config = dict(
    encoder_arch='resnet',
    model='image autoencoder',
    dataset='coloured fractals of 300 iterated function systems on busy backdrops',
    train_examples=97500,
    image_size=48,
    crop_scale_min=0.8,
    horizontal_flip=False,
    translate=0.06,
    color_jitter=0.1,
    bottleneck='plain',
    downsampling_factor=4,
    encoder_norm='batchnorm',
    encoder_activation='celu',
    encoder_depths=[4, 7, 4],
    encoder_kernel_size=3,
    encoder_stem='deep',
    encoder_avg_pool_shortcut=False,
    encoder_widths=[64, 128, 256],
    loss='mse',
    latent_channels=4,
    decoder_norm='groupnorm',
    decoder_activation='silu',
    decoder_weight_standardization=True,
    decoder_channel_attention='se',
    decoder_widths=[32, 64, 96],
    decoder_blocks_per_level=1,
    decoder_block='basic',
    decoder_attention=True,
    decoder_upsampling='nearest_conv',
    init='orthogonal',
    residual_init='none',
    optimizer='normuon',
    muon_scale='match_rms_adamw',
    learning_rate=0.007,
    momentum=0.95,
    nesterov=True,
    orthogonalizer='newton_schulz_5',
    adamw_lr_other_params=0.0013,
    max_grad_norm=3.0,
    max_steps=12900,
    batch_size=128,
    epochs=16.9,
    lr_schedule='linear',
    final_lr_fraction=0.1,
    warmup_steps=2580,
    weight_decay=0.03,
    adamw_weight_decay_other_params=0,
)
Rows from block 12 of the encoder, named by matrix and row number. Rows with one number belong to one channel. Each number is 200 + 20 x the weight over its row's rms, rounded and kept within 0 to 999. All counts start at 0. After the name is the row's rms in percent of the matrix's.
# convs0: first 3x3 conv (encoder.blocks.12.convs.0.weight, 256x256x3x3), inputs 33-43, a 3x3 kernel for each
# convs1: second 3x3 conv (encoder.blocks.12.convs.1.weight, 256x256x3x3, transposed), outputs 33-43, a 3x3 kernel for each
convs0.157,104,218,210,218,228,223,227,217,226,214,205,224,209,193,178,198,187,202,197,217,185,196,203,147,190,178,231,210,168,194,196,204,226,171,216,207,185,191,190,210,165,162,196,170,191,187,224,179,189,187,171,181,210,172,208,204,203,217,223,171,210,194,188,195,198,196,187,180,186,199,196,197,191,194,185,186,199,197,186,212,201,180,201,192,205,193,185,183,202,192,188,240,244,188,213,222,198,207,211,182
convs1.157,087,207,224,199,190,191,189,185,188,196,172,186,178,181,169,183,174,209,205,211,212,209,224,240,214,236,245,225,184,185,200,218,196,208,224,216,237,206,192,227,197,240,241,197,211,227,208,208,198,195,196,199,171,190,199,223,175,199,199,183,202,192,179,204,208,191,191,191,183,177,196,193,202,201,158,194,199,216,205,231,207,202,217,218,170,220,229,185,199,195,195,209,202,215,175,169,220,190,196,224
convs0.158,099,150,177,172,155,192,175,131,165,170,195,223,211,188,221,210,196,211,205,153,136,195,156,137,176,178,184,188,173,205,179,210,237,186,208,194,188,213,208,232,215,182,217,226,190,214,184,203,203,181,204,189,188,202,188,187,186,206,200,209,214,205,195,211,210,206,213,193,184,192,208,217,205,190,189,187,159,191,193,183,183,183,229,218,218,203,201,193,206,196,210,225,211,197,250,239,193,230,206,220
convs1.158,093,226,213,238,228,192,226,222,212,205,214,230,181,223,229,178,194,182,187,174,197,183,188,188,173,188,174,183,212,213,208,210,221,218,218,235,241,188,190,176,210,230,212,217,213,231,204,179,184,223,205,221,204,215,167,238,221,198,233,206,237,214,177,182,200,204,193,195,198,228,197,198,225,187,191,185,206,184,189,203,199,197,196,171,178,185,219,168,220,194,193,204,203,183,177,173,149,193,196,191
convs0.159,100,212,189,189,179,203,185,195,204,178,200,213,214,214,216,190,208,211,207,176,212,205,207,226,204,203,191,216,217,178,225,171,132,199,194,183,208,205,210,217,209,256,205,215,206,204,219,166,188,200,196,166,172,200,202,210,224,205,196,238,211,194,214,203,193,195,216,190,193,209,197,179,217,167,189,208,189,199,195,180,186,195,204,220,202,178,198,180,212,188,183,198,204,205,191,184,188,182,185,207
convs1.159,095,189,197,186,200,188,193,237,225,224,197,188,225,209,183,201,191,195,223,200,195,211,204,200,198,205,210,209,208,193,201,198,189,152,205,170,175,177,206,213,225,209,247,213,216,234,206,182,196,211,227,219,184,215,221,205,202,196,186,202,208,193,203,211,200,180,163,200,212,182,216,193,175,196,193,191,191,214,199,191,207,211,170,214,191,209,220,208,183,201,198,206,192,205,223,263,247,195,219,201
convs0.160,105,199,199,217,183,197,181,200,218,207,206,217,215,201,217,216,204,232,187,209,194,194,248,189,196,216,211,208,191,210,232,172,191,246,208,201,208,201,194,188,233,207,178,212,239,224,189,186,204,212,187,193,185,222,156,201,204,207,240,244,184,201,229,220,208,211,207,211,223,199,202,191,194,197,205,202,196,213,200,200,205,201,211,196,172,208,223,170,178,183,203,202,215,203,261,232,201,200,195,224
convs1.160,101,204,195,195,226,223,214,226,193,207,215,177,197,211,181,196,210,204,202,204,188,182,199,193,158,198,193,169,202,200,185,209,205,196,199,207,213,189,165,166,201,144,163,219,186,187,231,216,206,153,152,183,159,193,215,209,223,200,194,222,200,221,210,211,197,211,209,181,223,216,215,214,194,205,196,195,194,197,192,199,200,200,206,217,207,227,206,214,207,211,218,204,166,184,193,192,156,202,185,199
convs0.161,104,195,194,166,188,196,184,200,215,209,202,221,202,202,206,218,202,186,207,228,174,194,235,213,222,211,192,212,168,151,152,187,190,165,200,212,204,206,174,181,193,214,206,181,194,177,148,215,179,185,208,212,200,200,229,187,191,170,186,192,216,187,210,196,188,182,189,187,185,208,208,196,194,187,176,192,189,200,199,186,197,185,212,222,219,194,211,205,204,221,217,180,210,199,204,204,169,214,211,205
convs1.161,095,239,201,183,229,220,204,169,178,171,218,219,210,215,189,196,232,184,221,192,207,213,180,180,203,156,186,174,194,183,192,201,209,213,210,228,212,225,186,229,213,208,201,196,184,183,194,170,216,242,185,230,216,195,233,214,205,191,230,233,200,219,206,184,192,170,198,219,179,198,215,212,201,219,198,191,218,239,204,223,230,204,147,189,165,195,216,232,201,208,210,176,162,219,172,171,184,193,204,226
convs0.162,104,212,170,195,211,206,188,182,199,202,200,188,189,194,143,182,189,206,207,209,200,180,183,179,196,203,225,204,189,198,177,214,210,182,212,218,216,203,198,205,193,206,206,207,171,208,205,183,198,214,177,180,215,231,193,188,186,191,202,194,187,220,198,196,201,208,202,207,146,192,201,201,193,187,195,182,198,160,173,192,208,190,214,181,215,226,182,198,196,170,202,197,208,194,173,203,207,180,202,209
convs1.162,100,212,206,202,223,219,209,217,218,186,226,228,212,232,225,202,201,188,200,178,204,179,214,238,223,202,239,222,204,215,199,230,200,202,211,198,179,193,203,199,175,158,208,212,182,209,201,228,216,201,195,203,221,191,179,195,200,187,204,229,201,203,221,197,190,177,198,222,194,189,194,202,192,209,222,204,221,179,197,199,192,197,187,144,187,210,230,196,191,219,189,200,218,206,227,229,178,212,203,234